A small self-supervised image encoder, trained from scratch: trained on drawn small creatures on textured ground.
Rows from block 3, named by matrix and row number. Rows with one number belong to one neuron. Each number is 128 + 32 x the weight over the matrix's rms, rounded and kept within 0 to 255. All counts start at 0.
# fc1: MLP up (model.blocks.3.mlp.fc1.weight, 384x96), inputs 0-95
# fc2: MLP down (model.blocks.3.mlp.fc2.weight, 96x384, transposed), outputs 0-95
fc1.129 [ 15  87 169 101 171 136 131 152 131 128  96 117 111  92 132 120 129 126 110 128 111 134 131 118 157  35 141  92 202 133 120 191 143 150 149 158 129 151  88  94  70 217 195 121 131 164 132 114 244  96 126 160 120 134 120  75  32 133 160 134  55 187 104 116  47 142 112 122 106 133 112 101 124 119 140  81 188  55 113 127  71 127  66 143 156 162 128 175  75  76 120 129 113 121 152 150]
fc2.129 [182 112 153  69 170  76 116 167  96 167 146 121 128 146  78  68 118  72 133 139 110 154 212 124 130  52 128 154 147 128  83 116 164 124 110 107  90  60 122 121 125 147 150 138 108 205  62 159 177 159 101 184 117 173  83  99  96 110 149 157 117 137 112 161 120 189 107  85 139 160  62 126  97 133 106  51 140 143 106 118 132 179  59  88 199 161 134 105 167 126  96 133 156 139 147  99]
fc1.130 [162  83 144  90 113 166  64  94  98 122  64 116 151 117 108 152  94 118  99 124 148 121 176 120 112 140 135 137 208 173 147  96 161 166 132 134  89 120 124 113  77  90 126 136  94 177  95 136 104 126  67 159 165  82 124 113  85 142 137 131  94  73 108 171 110  97 113  78 103 163 118 105 130  80 128  66 118 120 142 126 142 123  98  90 158 107 115 122 115 110  95 134 107  97 116 129]
fc2.130 [150  99  74 120 118 158 125 131 118 189 188 109 131 184 163 127  45 165 151 190  86 144 130 101 171 151 152 155  87  85  63  75 123 154  73 158 141 152 153 131  63 119 133 116 133 113  96 136 153 151 104 124 173 145 100 147 164 181 139 101  91  70 125  75 111 143 132 103 128 107 136 115 118 163 161 150 159 176 111 126 145 151 129 178  74 173 181 102  73 142 151 132 115 119 173 101]
fc1.131 [117 107 183 156 135 115 149 161  99 102  69 117 148 187 145 122 136 150 157  84 123 157 146 139  85 172 148 153 132  92 177 163 141 127 134 100 112 135 172 146  82  93 137 114 138 157 143 111 120 134 108  99 117 129  91 101 113 113 120 128 144 190 124 102 128 118 162 115 143 101 124 144 126 128  94 189 106 171 112 141 135 117 162 188 191 164 136 126  94 135 126 186 120 118 168 107]
fc2.131 [114 156 146 154 136 162 153 166  96 149 111 181 160 163 149 189 164 145 162 143 165  90  78 152  93 137 138 151 155 131 167 129 145 125  94 206 155  86 125  87 166  93 163  86 173 171 146 191 153 123 144 131 153 117 106 171 160 114 163 153 137 116 161  89 140 126 141  65 102 134 154 131 185 148 133 180 121 100 156  65 130  98 137 143  95 148 147 130 146 165 103 108 125 144 143 120]
fc1.132 [ 92 127 186 129 132 138  73 108 149 112 148 134 139 120 172 121  97 132 119 126 142 147 172 144 104 147 169 101 137  38 117 148 178 157 108 103 130  88 118 117 119 133 142 181 157  51 148 154  81 153 144 117 127 145 146 123  84 169 114  62 116  76 163 134 109 119 103 158 115 154 135  27 124 134 162 108 193 102 155 176 129  73 151 114 163  82 156 182 115  84 119 141 131 113 127 165]
fc2.132 [167 119 161 173 116 145 123 167 158 153 132 141 109 143 137 135 106 148 148 133 120 194 186 105 131 149 193 150 128  91 146 148 143 173 114 163  95 118 111 148 105 115 166 130 103 127 129 114  73 164  85  81 178  91 119  84 141 154 111 153  89 157 135 142  96 142 114 132 110 112  94 145 166 111 111 176 135 120 155 140  75 122 202 158 157 151 146 166  80 181 154 134 114 160 145  43]
fc1.133 [160  97 136 101 125 148  72  97 130 145 131 115 132 174 135  90  94 109  82  84 152  79 120 154 139 102 157 120  99 121 105  83 119 136  85 113 117 134 133 122  90  97  81 139 140 139 146 135 116  95 113 144 129  92 134 139 111 145  96 117  84  99 162 124 147  78 120 125 116 214 125  90 122  85 109 116 140 123 117 125 128 151 130  98 166  98 140  61 117 100 102 131 125  87 128 103]
fc2.133 [ 93 172 142 140 144  93  44  99 123  74 148 137 119 128 110 137  82 139 135 150 102 184  85 112  96 170 157 111 126 120 120 155 176 111 156  94 131  98  89  94 156 110 128 124 117 135 125 132 154 107 142 123 117 119 171  97 148 158 114 114 114 202  74 156 207 162 116 123 165  55 133 149  40 170 105 156 133 155 117 149 117 115 145  99 166 102 119 136  73 175 103 170 129 124  68 134]
fc1.134 [138 160  84 106 153 160 122  84 109  89 120 121 161 104 174  96 136 125  95 109 149  75 221 109 118 100 153  80 117 117  77 217 114 178 130 107 120 163 127  84 112 144 108 184 102  77 138 123 114 143 135  94 100 147  77 157 117 124  93 232 189 108 146  88  90  93 117 133 132 120 107 113 103 151 160 143 161  98 151 114 142 122 144  93  84 164 117 169  61 115 116 199 116 101 125 126]
fc2.134 [165  75 120 111 125 165  71 111 116 100 103  93 134 124 160 111 112 116 113 120 152  57  85 108 126 106 104 108 141  43 150 107 125 123 159 113 126 116 155 120 119 146 111 130 175 129  93 124 141 100 151 119 151 164  77 113 148 192 109 128 126 139 101 135 121 108 162  97  57 104 118 169 150 124 166 134 143 147 134 110 153 137 170  92 163 117 128 151  66 105 106 161  88 165 135  89]
fc1.135 [173 122 172  66 119 124 129 123 130 156 143 165  52 172  73  78 140 145  84 131 143 120 131 110 184 152 129 104 109  28  97 170 132 138  98 128 145 151  89 141 112 151 119 169 146  89 130 188 143 118 118 132  77 143 104 165 158 124 109  92 144 110 147  81 169 151 126 211  97 170 139  94 157 168 146 115 106  15 132 105 156 140 133  99 137 105 170 104  94 125 141 123 101 127 140 139]
fc2.135 [164 112 121  20 185 122 112  70 109 160 116 166 225 200 126 110 104 184  96  86 133 124 170 166 212 121  66 172  88 124  97 154  92 110  83 172  81 167 139  75 127 143  75 134 125 185 107 132 114 100  77 106 171 113 115 105  68 108 117 129 155 124 111 179  98 163 133 173 125 156 111 105  88 143 102  81 149 156 113 120  87 194 115 133 104 118 142 126 158 121 153 130 133 138 107 172]
fc1.136 [121 147 153 150 128 139 160 143 135 109 159 180 137 121 121 135 154 202 130 146 166 143 115 139 118 147  90 153 172 162 135 164 131 104 132 167 105  48 151  96  87 116 148 134 114 129 149 129 146 142 143 109 150 146 131 142 122 154 108 167 126 144 158 115 139 127 128 208 137 127 156 113 158 154 143 138 150 121 140 113  61 146  93 135 145 138  68 139 155 141 134 149  86 135 119 140]
fc2.136 [120  90 122 135 116 148 124 138 146 128 106  94 154 109 149 126  94 110 147 145 121 154 100 121 150 141 106 153 133 156 130 108 108 113  83 132 121 109 135 108 154 139 107 146 132 123 146 131 148  90 128 128 133 136 120 132 113 144  90 126  99 127 126 111 147 174 126  97  91 131 142  98 124 152 120 148 105  96 147 118 115 160 152 141 153 138 191 128 144 108 150 160 227 126 122 109]
fc1.137 [128 106 152  99  88 132 140 111  96 144 112 110 174 137 114 123 121 119 115 107 122 107 130 108 124 128 126 138 109 159 119 141 139 134 108 119 144 150 108  69 141 156 146 148 140 146  91 166 177 124 113 149 168  94 138 132  80 133 108 109 156  34 146 109  39 144 120  99 123 106 129 140 128  98 165  96 141  63 196 135 175 157 121 136 137 143 111  97 160 108 136 136 145 140 135  83]
fc2.137 [130 175 139 130 123 132 119 104 132 151 125 127 170 117  88  29 106 127 146 137 127  89 114 102 135 159 156 184 115  97  74 164  97 119  97 113  99 108 146 195 119 168 104 203  99 156 159 124 184 115  98 174 138 123 106 141 157 143 143 193 123  89   9 175 187  94 144 137 148 144 164  99  81 194 124 173 113 155 148 129 135 121 137 152 176 130 153 171 131 137 153 175 145 147 145 147]
fc1.138 [137 123 144 143 154 165 155 134 193 210  87  87 176  56 127  65 186 136 164 142 114 141 120 127  99 136 161 176 110 106 101 120 164  90 102 117  96 157 126 140  87 169 186 147 142 128 163 136 106 116 170 131 112 148 160  77  64  88 147 120  93 108 109 190 147 148 126 173 140 110 119 199 132 150 110  62 142 135  94 151 111 169 103 107 168 140 139 206 102 115 119 112 105 204 126 148]
fc2.138 [156 107 116 116 133 109 101 126  71 127  90 111  96  80 128 128 129 106 115 155 147 111 108 143  83 151 119 133 122 144 117 137 122 157 112 111 141  61 111  90 147 128  75 127 143 167 124  92 147 114 110 176 100  96 102  45 169 144  88 146  56 122 141 156 114 168 130 135  93 171  93 128 146  99  93 124 119 147 151 149 158 139 145  81 164 107 129  90 117 140 155 139 100 160 112  92]
fc1.139 [117 111 114 127 123 137 159 129  99 165 116 106 104 117 143 150 106 130 122  99 157 101 202 114 159 188 114  84 166 153 135 158 113 179 149 124 158 151 126 154 136 160 139 159 141  70  97 123 119  47  82 150 111 155 165 107 148  89 139 118 188 152 135 115  47 114 127 156  95  84 152 196 159 119 146  97 115 107 180  87 119 145 147 176  85 138 151 152 134 148 144 146 123 185 154 152]
fc2.139 [ 83 119 124 118 148 146 125 163 149 114  70 120 139 111 113 129 120 115 137 170 115  48 184 130 115 187 103 168 152 148 113 149 159 148  96 176 117 102 159 181 107 138 123 140 120 138 132 104 144 136 107 124 107 133 102 124 173  97  96 127 144 146 148 196 117 112 130 148 170 118 146 119 179 122 106 103 148 114  99  94 115 116 132 119 107 102  49  97 131 126 134 162 135 151 113 139]
fc1.140 [172 120 153 122 101 195  45 123  94  96 122 148 129 137 101 146 128 122 155 122 104  89 158 109 100 114 135  69 139 116 185 111 157  92 113 130 143 100 145 123 118 103 131 103 109 159 129  95 129 110  65  81 137 110 128 109 146 154  99 131 104 120 145 122 150 127 138 115 123 204 113 107 142  78 125 163 114 115 158 103 140 121  99 110 151  88 115 122 117 140 116 103 123 133  87 136]
fc2.140 [101 163 156 164 144 112 122 170  90 144 131 138  72 146 139 168 137 120  83  99  91 143 155 120 117 135 154 165 126 145 144  99 192 112 145 121 104 163 102  84 140 128 147 111 147 142 184 104 146 158 116 143 138 119 164 130 151 104 132  94 118 150 154 126 160 118 150 142 183 113 167 150 143 110 156 130 175 146 118 129 120 186 107  90  94 110 202 149  87 161 123 139  96 134 168 122]
fc1.141 [147 145 146  99 125 155 119 159 147 103  83 189 169 177 139 113 137 140 131 108  90 138 124 164 134 139  65 105 130 132 149 120 157 113 139 179 119 122 105 129 127 109 119 146  93  95 135 132 126 114 140 120 125 108 110 106 158 151 118 133 122 160 146 141 145 113 131  63 140 153 110 122 100 142 124  89 114 107 104 155  78  78 127 111 114 106 106 123 139 116 127 121 130 117 114  96]
fc2.141 [177  98 155  98 151 108  94 137 131 108 135 133 133 144 103  67 110  66  99  97 133 123 118 116 141 131  58 132 134 116  84 130 154 162 227 130  64 190 139  98 153 103 157 189 106 137 129 159 139 130 144 137  78  39 162 126 159 137  90 119 116 116  81 119 123  73 185 129  88 131  86 134 106  98 141 112 174 114 103 144 135  90 165 122 118 148  85 142 125 118  65 106  90  60 146 103]
fc1.142 [164 139 211 185 145 111 142 178 184 156  86 165 119 178 106  95 136 141 130 130 167 163 160 134 131 189 141 118 126 162 112 152 129 152 142 125 202 121 115 207 130 111 137 194  97 102 152 231 125 124 158 113  88 120 130 152 148 146 124 142 134 162 130 160 148 174 180 217 148 170 140 158 163 165 143  97 117 156 141 137  80  85 167 154 169 121 182 140  99 152 128 142 117 134 141 213]
fc2.142 [106 138 109 107 129 162 124 121  73 161 102 108 143 161 119  99 114 160 109  86  74 113 157 107 165 126 101 203 124  82 115 155  97 116 158 125 100 152 152 121 146 100 133 213  58  80 131 106  99 128 141 173 121  79 109  81 147 139 151 121 119 100   0 107 111 155 142 137 123 154 130  84 117 145 120  94 139 150 130 151 110 189 155 169 102 101 126 177 120 122 125 134 155 108 105 118]
fc1.143 [107 101  91 138 128 113  83 157 107 121 175 137 126 131 110  39  75 153  93 141  93 123 122 143 149 142 152 121 143 116 179  50 170 206 112 140 117 114 157  89 145 170 162 142 131 153  90 120 183  86 127 109 130 144 133 101  73 186 105 130 126  82 114 158 119 128 134 146 116 146  82 166 154  81 186   0 107 142  87  97 126 112 168 168 136 105  92 155  68 107 156 127 114  76 101 115]
fc2.143 [139 145 118 187 143 114 162  85  94 151 101  76 117 106 118 116 129 113 132 118 167 167 203  80  68  81 130 175  58 132 113  88 153 173 122 135 139 135 101 119 175 178  51 144 154 103 115  84 162 107  45 116 126 188 143 150 136 132 118 111 116 125 134  98 161 157 113 119 134 124 119 142 119 130 148 189 106 181 140 119 114 118  81  76 106 151 120  59 109 127 144  91 155  96 166  78]
fc1.144 [144  80 151 134 103 183 137 196 159  66 142 112 141 149  93  50 155 152 123 181  62  82 118 113 145 161 109 145 135 157 159 114 127 136 139 130 162 135 109 158 138 144 113 166 168 149 151 199  83  99 143 109 122 129 102 176 180 174 177 158 149  70 155 198 180 136 150 166  83 144 113 117 143 198 113  67  68 142  95 161 174 154 121 175 141 114 145 120 133 105 148 189 135 185  98 139]
fc2.144 [128 109 108  94 143 130 145  98 149  86 102 164 157 149 126  87 154 130 144 138 138 129 121 155 139 141  96 127 160 130 118 115 141  64 134 165 134 151 145 115 223  67 124 130 189 199 120 162 132 141  93 154 145  84 104 112 103 104 149 123 128 152 158 119 114 195 133  35  79 141 137 137  18  81 119  62 176  79 152  87 105 136 156 136  69 145 104 120 124 114  86 150  88 112 145  93]
fc1.145 [120 133 109  89 109 130  92  76 160 113 136  87  14 113 142 118 132  94 144 122 145 124 145  75 122 110 166 123 162 147 160 129 129 136 112  97 188 123 151 163  91 128 104 140 124 132 116 153 153 192 160 128 176 156 104 122 121 126 127 141  95 123 118 201 126 121  59 166 147 151 136 103  31 142  96 126 175 146 156 114 131 179 120 130 164 161 156 110 131  99 124 173  96 123 140 132]
fc2.145 [132 103  80 117  96  80 129 101 135 151 210 125 219 110 123 123 136 160 136 130 114 107 164 165 172 147  70 114 186 118 126 146 136 142 151  77 163 108 163 132 121  97 155 120 152 152 102 116 105  81 137 148 140 171 124 125 178 145 133 160 117 111 155 121 121 180  54 143  90 117 152 101 112 147 119 122  86 129 136 149 101 150  97  91 114  88 175 126 132 115 145 148 104  87  96 156]